{"model": "image classifier", "dataset": "single printed letters, digits and signs in grey, bent and noisy", "train_examples": 395000, "image_size": 24, "crop_scale_min": 1, "horizontal_flip": false, "translate": 0.06, "cutout": 0.4, "targets": ["typeface"], "num_classes": 3, "arch": "squeezenet", "norm": "batchnorm", "hidden_act": "relu", "depths": [2, 2, 5, 2], "kernel_size": 3, "stem": "deep", "widths": [160, 272, 480, 848], "loss": "cross_entropy", "head_dropout": 0.1, "init": "trunc_normal_002", "optimizer": "soap", "beta2": 0.95, "learning_rate": 0.0046, "beta1": 0.9, "shampoo_beta": 0.95, "eps": 1e-08, "precondition_frequency": 32, "max_precond_dim": 512, "merge_dims": true, "one_sided": true, "adamw_lr_other_params": 0.00071, "max_grad_norm": 3.0, "max_steps": 6000, "batch_size": 64, "epochs": 1.0, "lr_schedule": "linear", "final_lr_fraction": 0.1, "warmup_steps": 1200, "weight_decay": 0.07, "adamw_weight_decay_other_params": 0.01}
Rows from block 2 of a small image classifier, named by matrix and row number. Rows with one number belong to one channel. Each number is 500 + 50 x the weight over its row's rms, rounded and kept within 0 to 999. All counts start at 0. Numbers have three digits each.
After each channel's rows are labels from the 100 images, of 14976, where the channel reaches its highest value: "strongest on" is what is common among them. Only what is clearly more common there than usual is listed. The data: single printed letters, digits and signs in grey, bent and noisy. In brackets: how many of the 100, against the usual share in percent.
# sq0: squeeze pointwise conv (model.blocks.2.sq.0.weight, 68x160x1x1), inputs 40-79
# e10: expand pointwise conv (model.blocks.2.e1.0.weight, 136x68x1x1, transposed), outputs 46-91
# e30: expand 3x3 conv (model.blocks.2.e3.0.weight, 136x68x3x3, transposed, each kernel summed), outputs 46-91

sq0.42:520512528475485507445569513506559558509530549585473507543504503471520568508490496482464553542542519548538526534495525520
e10.42:573506433589563451487572471467552461510449564402444533455474551579426464569473473476518523480546425500454522571505585466438473514421450506
e30.42:531479519494587516512408544440571377561581461542498517573550428496434490411467488550495462499463508553544556511537543444545511563511485535
strongest on: serif (94 vs 25.8)

sq0.37:494527490482435481414575481514516552545500540521542495491500442418504482479486503500471502475471534546466536541471489482
e10.37:557569518506514534451554557531537513561511533530508513529549493519550513524452542420524560496564503419540572540570454526488574512562538578
e30.37:445496490510549433528452585510499652570469456483420494449466529359561469515511430491517379450477377481502491538460535453442446454424454463
strongest on: dark on light (98 vs 39.8)

sq0.10:438444438465447435424396457504484462462436442448432513476501467484530451500484420449481458457458460461432459444444526515
e10.10:535456436512495425583532515418519558509417538427438497442436485586464424508436535503479532643533460466478548508520514482443578521474456519
e30.10:534437459477550489515442492423513457509493412506498513455476417392404486433412422505496501469458568535539545518526526429448399493454414478
strongest on: capital (65 vs 35.6)

sq0.47:445428450462511430439439464586550427440458495499435535418525497479618463498431459547453426414505454461427442411471594542
e10.47:511472517423476494500522482510586530589476573511496446496461497476499494554547563480458569498516496493516590530597432506548561477495491567
e30.47:453508451507456608599532575517494467512484506556570566496513486451500530462439492545436557579519556552526502590512537514531520529613533454
strongest on: dark on light (88 vs 39.8); bold (80 vs 46.7)

sq0.22:539535536537504557563564543488491488492511514483519514483522523573475548539516498505503520439557520520578540577561460502
e10.22:529479450606616478498541511463513473485472561472486604448470608542463492520451438491588501390549519501490509532511640493495516646462490517
e30.22:479450519513524543497463491531484411559489468511472424550442484601428504486440473525630482509539607495555479560486521484575511565571466517
strongest on: serif (97 vs 25.8)

sq0.16:511459495550470549516543434448467521526533522494598453528458436460471520485517569423530513513491521463526555531447479489
e10.16:515411473410375488451503465469486489426474521486477422457435387454424484511477491491443526555524510470455488510467451432460447318455527488
e30.16:429434538573456472448535459496490529507444541502440502469437543541463471519466498531506436455438545514494526444486541391512490497450394506
strongest on: capital (63 vs 35.6)

sq0.30:502484495506517525510480477489506489496573536488534517561521488511474573536425576491510531585475482575543526443485467502
e10.30:457517555489541528476449439501466474441557441557533551544513557468480521458630492608565445473437632611469435451459546514534461519479494452
e30.30:522489551508569385433557445556547543595503579447465452543486585614545472534599557487597489454537440524530569479542554518547594569500530538
strongest on: serif (100 vs 25.8); bold (74 vs 46.7)

sq0.20:549541497557535468560542530560628524503506592649473548509553549543584547556492529538558472577560494554493497510528607586
e10.20:537488465489496466375566459516558387508448520487476485477500510533518491552368452452473540425500422468456518554541489486470417466449496522
e30.20:472492520439509441489437517490476488507469422505487489559461451507480533431396445475583508474432473504557487485560553447500384509474451476
strongest on: serif (81 vs 25.8)

sq0.61:503503506546520475499560513528557584512539545563449574579539564525515596544532510532541553544509535485484466504491518535
e10.61:568459478574580469445581450426538457517458562430455563457456560545450464552489514461558520446539469466416513551517565465451498512459462521
e30.61:494438546479590485522452550420552415572509416537496562501540459504468520450466451532535460451473524552584506515562587438526530531479400467
strongest on: serif (93 vs 25.8); bold (77 vs 46.7)

sq0.65:511538499500530530566479516495427403425471532452460483406500496519467505499464464492512427514493449430501488483483488517
e10.65:577523480471477497517571495516568569545497547496502508513526498481513506568471563460500588531576466492531573576571465520478561497519543589
e30.65:448501555568483572548491511582419558509492531460575553479468545480472591572540535401415524531587475425493489574477493509483505483521502498
strongest on: bold (74 vs 46.7)

sq0.60:487464484492565457505530468582468497470493482454474588490580570530581502578497501593485486458515482542501527467483522563
e10.60:571557545494476526552593499503553562525510561512501488543510487523508499560596508544455554477575541530518538577540520536518553510532505550
e30.60:455520494488459485500586500456455549467507633508542512435473613490595534540568585509425518521569488482479502549446419544489493457478543452
strongest on: bold (91 vs 46.7)

sq0.27:444476446465486422429529474466524554535479495570473472480495480438466467485496474492457518469495513442455461620471476484
e10.27:514439450458433441438497500490496445502463485451475417440463427487468480492502430471429500441506482403449484494478454474417380435464422462
e30.27:505543522484532561572495613473509381569556566541503591503617574476477505558541584528494455553516541524531526551492550513552559529561468547
strongest on: serif (76 vs 25.8)

sq0.66:472500470465485475465437487534587445436427487528472490465497494470571482461499437493463439427490477528454440413485593549
e10.66:511439416490464434586499466481538576566436506437426439432454461480479463500470579483418510424506556462463508503523475433424549457474443513
e30.66:399482438463408513502506476379441499468438485552491494459456484425545491458461464541443531500470601540451376555477521455445410461552490422
strongest on: the character x (25 vs 1.3)

sq0.4:530503523510533572552496504498471516459574522472552492517487501524488572525551571509516585516510529556579495364507476529
e10.4:455571607529481622554475492565469528476607476609612476615565485527543581463467488559470474445485539596540458461469528554588499490547607461
e30.4:478482499479447462528574545632537555436578506480533467510471564521591543522574537524447555506538497507546439520510639544496614486480621430
strongest on: serif (93 vs 25.8); dark on light (72 vs 39.8)

sq0.25:507463404427465446400436481431482525506520481471527430512448459419451496440544502423462516477420508423558512446424447480
e10.25:478485486523416470425496606480445472450489450484469430489441402506545464481471408520394471482476497465520457477450445511457456385505501463
e30.25:619558593493495614466502502463415550505496536519523516557511499482475589474539529447482564542597523478447503558372459526514439512491489527
strongest on: capital (67 vs 35.6)

sq0.51:554480476465490454449585489505575563569581555562537484554495495458529532485542512492454588554518524523567545540475551526
e10.51:507474493628578452451495423474487429429487534506479584479488584569490477516447417396584475509487427440483452512469553514489457534478484432
e30.51:376403502575496483471505492495427503513425387497442481472421444438538507485484375475456425502506480505480469544547534470487391507483502461
strongest on: serif (99 vs 25.8)

sq0.3:481591555598513526572533588516540407455500484525450543422524508619514513523481527506650432489557437438504498526582542479
e10.3:571518526459455535486567519546563517556489576540510457529531454514471533561437530517442559526561484517518572571587438519537499431478520568
e30.3:504570490563422576546521506447444540473454497457563500471464468397511535424470466417501547533529480388445484570520458496472405442519458501
strongest on: monospaced (38 vs 17.4)